Rows from block 4 of the image encoder of a small image-text matching model, named by matrix and row number. Rows with one number belong to one neuron. Each number is 500 + 50 x the weight over its row's rms, rounded and kept within 0 to 999. All counts start at 0. Numbers have three digits each.
Before each neuron's rows are labels from the 100 images, of 14976, where the neuron reaches its highest value: "patch colour" is the nearest of a few named colours to the mean colour under the peak; "strongest on" is what is common among them. Only what is clearly more common there than usual is listed. The data: views of escape-time and Newton fractals.
# fc1: MLP up (encoder.blocks.4.mlp.fc1.weight, 768x256), inputs 0-85
# fc2: MLP down (encoder.blocks.4.mlp.fc2.weight, 256x768, transposed), outputs 0-85

patch colour: green
strongest on: vivid; dark
fc1.230:493530538405500443520476420449566543462588456556499574493472527529590460463427553489555429526571474558603485553436469589451524468486486512427457547477471558456634519500393513423484569580582429488489379488553474540464604508573483456509460499542415529532498470
fc2.230:525483505496565431491497576505524569409461514437528524503608580546440540463553558463515502527454483533538617491352587531509436478590589512444451455468466518533439465518548433445477512543411527510505478443521466509488411482479512528489562472529460443483607556

patch colour: black
strongest on: dark
fc1.125:522469505434532439496543533489506591511501420529568473483500501513428548475513505542472481517468474528474482473540484521561470527496546553518561531552469482489452462522522436457501507518555541468458488531501504443464486426467523407508487443492550540504369515
fc2.125:490521466407492491593515455610607486456501517485551473599525556586499506494466478529463418499532422467514560445492520446478544562449471435526527562530420471598461522438391568508444503560465526414547416447607441523463510538524457446515382520593517450423530517

patch colour: brown
strongest on: grey; dark
fc1.201:455467518461431551504505516399451483532523512524627508652528503557539414575546492501501515507480521491488516442500482472481432479443475495556370469424442409485557455545601575488474488513511495411340530410528514510546501402532509540571560540520562495495564500
fc2.201:503552544490540472476539524515584474442537497518532568494505443442449507525420483544511487452489502585441481520535478417591505569575488490555498479425549485527469449526397525513548531516476568565543437537535521447496437558545536507510438479477546481446548538

patch colour: green
strongest on: vivid
fc1.35:495502529451493536435485552564493499535519490447458447417500519416553602432500621541538462479559513490502483503459497449433540443538527565467429461478499485478418561541497538493538427560600473487455428529582593517560549515525398564465483456539446458554504538
fc2.35:456539412418550502494526470569472503566432573440518523514540499539438477568558499559488522504527470603476512501543455506548493521493599505553490532456529491477562544532487557392433406471567506513598543458509570505521487436466518544558492555499474512428539492

patch colour: purple
strongest on: vivid
fc1.216:510596535539472562498425453422505437508504575437484527433378470504541438602544473542519533424523440554573451494473493431447593458501489475479467596507508555420503533458410535482493524578492526393510479551437492563481524531563448556468431471537452508556439502
fc2.216:566444592463365490554448529601499515526511504489558412464466535531482595417575521545515535495493478505540570466454534452527545477585582559565542463540513457572522425553583495480469544523546484475544442498487488579572430497493572403512500550470544524487527487

patch colour: green
strongest on: vivid
fc1.172:480524460394511500518449525524388478500491558454436549441395466596597529446414513526519490478569558451455415535574489551559531507507491439494579475513522510521509540506515445473479469499544364471577446526517530444556584580535556407498547514488364534498398429
fc2.172:538535523499479517398463571467518490494467461617502410474438612458507553460540484430466475479499439455508576480432511573556579569456568519577464561582586399516487569531459522469499493510472506576419513560559464462514421484427537481500423544477391524470500449

patch colour: green
strongest on: cool; dark
fc1.548:515560482522593466544518533530473593541523410470461478568472576534425532537460550437476539553540447515489427473528480502508420543483458558387365604490408548456479509451433512389580525495502495499568554415481478518464514504518554412477489502454600464463456622
fc2.548:501561455553506558635437524437522471496412619535513545495426551473500533451511480577446490511522512475447435546541581539443501518490532444522575496575504516503447580508544495544568499562433543446429485596576482570593526573472535599513493446503489460531419524

patch colour: green; purple
strongest on: vivid
fc1.166:437539468521478445478533478548421442488595525439478506433395500485545484525501461468605581343539454498536505440453527574436488498504482493539490565405544435481544478526421497416511389483576445563484394476583562450477542588503473448478513487529482548498444513
fc2.166:591474393466525506445503536446488481527426435508549547492525493487487601522513400518422583606571516485522587550539544501528536426449540482523486495410445543503591541496497411485438462562491516413461492436484435504562491457475640431538509502444431462502482504

patch colour: grey
strongest on: vivid
fc1.725:499554583464532487445486410548568509442468436435482577481471541470577415490558497453424492543466491551534528480573475486522554581585488470559585487480433466503503454435575536505520479456542461536428580465474456522579450501435516392421584486458533494475495467
fc2.725:594504607578527473479533554433458552491498488557575521474537551545402494573554522460489458473487534495527409507466479434511510441443555491482519545471452467463489481505456518496438529515492468541472472517557542521541488485555486542490500464401477543440542482

patch colour: green
strongest on: vivid
fc1.490:426428502568504468526489476508450563521481481522518524457576471556526510470460507501543527433447551486488499422466479503527492448456398554425403499555432472512556428482504469503452500494439438476456562408511487601487501511498531520435523503537474452533521492
fc2.490:479453433468481453492521546477573487430536501534602595524505520508464509469459577558483526503440502560515492523420537530438519475523480538558505505600448512489541539449483631518585589540468539483593472501416437427511435510486475474607446513447530471473528389

patch colour: grey
strongest on: earthy; Newton basins of three roots
fc1.659:557516523442537516542495512495512452474522576428488469486553522506484521510472433488491529562509532506474434408534450503487464505485484506466517441444571532599556501503550504492456459558534454477437515442427582445429553544513494499524507487410603413528432471
fc2.659:490539561486415499495459527511568435485495426613431579514507478498475476522527519476397460571520590473465520530454527457500490586504535501429423584513493513517388513482519465443386538543461497577454504477554508446494521567519574431524503435527508516535494526

patch colour: grey
strongest on: vivid
fc1.319:454480565506531532469454497447438491451529519480491423452492540504482465500542462516412473522432536463555580401476450455525488557524538564453483518541466546538494352551517494624468459556654492436509550421460482480517416482619525451542506476484522497425404491
fc2.319:509538510510475592561493628406560504463475516532465535573565392562540495567567454531507547521590510491537452522478471515481561395482400392508463462466542439478465525497563562450484417517541443434532450486392515513439530497522526583596482575549523451446488468

patch colour: pink
strongest on: pastel; Newton basins of five roots
fc1.177:542521498519485528465482459519521516504582442441616501475529475512509504524467416519560482448486482537493582552551518461616501464501530451553456454428556442471525377478531491467465480414336490549520365582589474561520498481471529502516539485484480455460526467
fc2.177:419474437482496584549542541431537510548471501509468547466489533435538481418422552416468465501529395439444470541425461494533464492471567551437440563390496555521616467547351490430571537515484558519520525490425502372503602454488528423465471477513532556499527504

patch colour: black
strongest on: dark
fc1.70:474439539619506491466530445440492537477461547502464575497460534576533505507497433485448471519474563476535468517521444500485467584520454402560443476509482484512567617473474521510488504441580453480478492562503432508478548517500410340547417457602559497510576466
fc2.70:583505534409532520469566474569464520500535450457569521468503533530381468464416453502541521516449457512467454546531574567555478557523490494469527503444478570572488493546425484512503409434513489424492433590554430556491655474493437566492544568491492501534598512

patch colour: purple
strongest on: vivid; Newton basins of five roots; Newton basins of three roots
fc1.763:450496499488538477478516533494420503500509451498486526451398530517470487530402548484442550439540460511528491454511443471498509482473483480561444443431494536397498464581558461540562530468497475531485524493506571548410508465575524401528516488454398537433561403
fc2.763:552458419514476434527532551459488467432429521376484553495436476499474502532453474495410484420501426451518487610564634488476549614530504480530479509556457494569591461516503506498602515477464495481500629572459441539472539475439529555503501428498500474520486505

patch colour: brown
strongest on: grey
fc1.293:495405434475510458545476515433495615571523461510647515565464546480537507493507449446478508457468478491468524444418457484546481481504588437477452565490513541459430474573439498457523498491484460386562534516409524456553492523437590415426442483452410444437512527
fc2.293:524449607492535550489426525524428411409438539506499520469561574490341505423492489542466503559477537540588503483486421510545532453486520576462500537419437509370555475464514493583531525527487489512498443462531505418442443469555522598526473488537446495502463410

patch colour: grey; pink
strongest on: pastel; Mandelbrot set
fc1.107:536494527449490567506495429384515521488550510557482563505439529510529483445491450495548491490450472516535440526502468524521526440545534478551549571568536477533531388507602508500502535552515523508431442424505513460422578532591425496491495474533435541630577504
fc2.107:532514570548551488448586480458516494517479418507445545605498566511510522577531438491464431524472502481497598511459466482404464486526458482548464495454518389575502399491595525469513496371483516571580596500495524482495477466448450493467452469438474497515471448

patch colour: brown
strongest on: dark; Newton basins of five roots
fc1.176:497490583455558471486535523541413557465477564522454446401478493537494528495381498446507493517537492472456453499473528528363526499472492475517478495527531473554501516479533490600459428491534514427525429511488561537487464468502552520512472568524500517386603513
fc2.176:578450409515505470541507507500544555533440432468447479497511592520506489458516558482572534522444495517522499508496477617493515505528533476500596494491535458518444479612640534535506527525521505542548449592467456485534491522606473561516513442608606530525558483

patch colour: grey
strongest on: earthy; Newton basins of three roots
fc1.679:539459546495396482441536477552470500509391511514498462479523525477430554591561524515523427498459561542456458439492492483459443481462463517501596492540509465503419514515451547528469494535470357489530546462471510587502551401511523509529483527522392428468445495
fc2.679:471610431497507543477523532503549518524438516588485436536443467466450511471508520512468490632503480535520399476511440451473490482484574568476509542446451432406502419493532573518383476445593453500547490467531490496578413462516537404447425451506533480477537510

patch colour: green
strongest on: cool; sine Julia set
fc1.398:525486543443524519532543489522502514516468449614488601474496551492575442504570560428558526422579496440443472505501445460526425502505529556479474545487375577514533462585481442557521556499526471485541445433433486488485491541523518470385565461510511521460479452
fc2.398:469520597551524552493516547554516458416466530569503454502536467395465427513391586509498512467491444507565429519436527441563568468477484460470516501438478496457466535550502496444585505527475481470551534540627474490610362538453509430499521474484507525455524571

patch colour: brown
strongest on: dark
fc1.629:412512485474448533453527418480393577483500496537523501420550471453547457545568554403542481477432503499522535478528473428516534513545564493444486465473508475471596522468455525506520476589472603488468473479565533556480493461567494498540404429553491520362377476
fc2.629:517540417489443484538486515466538489485512452500391472522526472414542504536402610549455451541510482495446515470512525510494430420459423448456510557417544521560401453500520546560533473402488486476500514541486486472432506489544580454561564487476477401451503603

patch colour: brown
strongest on: earthy; tricorn
fc1.498:563379440554594530544469470503556515414489529505471573422517471494513480484587475490578527551423578571478529561470508425449481469491458535530619543544474476456459590527491467502438475543476507444534519462415551476419517464580444536536407499533475460505622435
fc2.498:468531332490453524511569533539470471511611413506568468510505593504510523495469548521463461529465463546468422556473465466582484554514519374563507503465439535568466503525472603463375446522555545473586464515445508375485536567429568441547524449424450570455431491

patch colour: pink; grey
strongest on: pastel
fc1.510:609510537539533545629565450524541487470532506542444520470470482475498529531458461430482445498527444478490367502499517468461458513494533530531472519469451491533461559538521551505511601458462580534423430544574451569455515437435503438531514502529505544520530422
fc2.510:462497487579510473458481481439423510512406467477449604420486591587499449557489369547625500479514472443459613470541440447517405562554430604526499490444527482553489555494488506487527486518526539506450563573554604519511401541416510460481515594407431561488494525

patch colour: grey
strongest on: grey; Newton basins of three roots
fc1.265:504429447462570536528528553606476543413429421530490470529471499489454514509470523495551556525591445485505405488520520592582522421529561456507565562519572608430472551478421499517472552465462505494475489445494468489497516489372576499496547497528418461464550501
fc2.265:410403509461547457506490493468509488567523491460590516484432488500484483409561513489446477533383471566502585466562428485492597536434426525570527559486466487501561463613516580518483484564549526600539476487514483503367508521517488597529512447577418488521557604

patch colour: grey; pink
strongest on: grey
fc1.223:574537548515534557522472506549565503544515520511436538410565525514504532476427497522421515464472558499458463437517541471504487486506657508568488517497531502544522441516535519525528445500473490553497471525549447396454628502457461496449493477503551516402504497
fc2.223:517461458498486522516504486560559495514485442469524500567453571432565470476565548541509438540512480491576485549505500575481471521480450600504518494549514504566430406524468496509465489507450551429577540453489534473532518424561452441519495447570498513465467490

patch colour: purple; grey
strongest on: vivid
fc1.450:583478429543473452516471428518414494453500514378560513470440553500475535503520509528505588465581472485505511476573488543537519502503477551395507512628431529437557447494472509593568506530545517552510484463520552502466506382624516502523508520537519479470435424
fc2.450:432474474491464506479524583579505557512441405534501487460502497614505524477466459545419467506408466509547483582443538543546485473553587523580515545502541480481514587579491458407507444493495545448550505453447518500526462538508490512504502416494427569527448499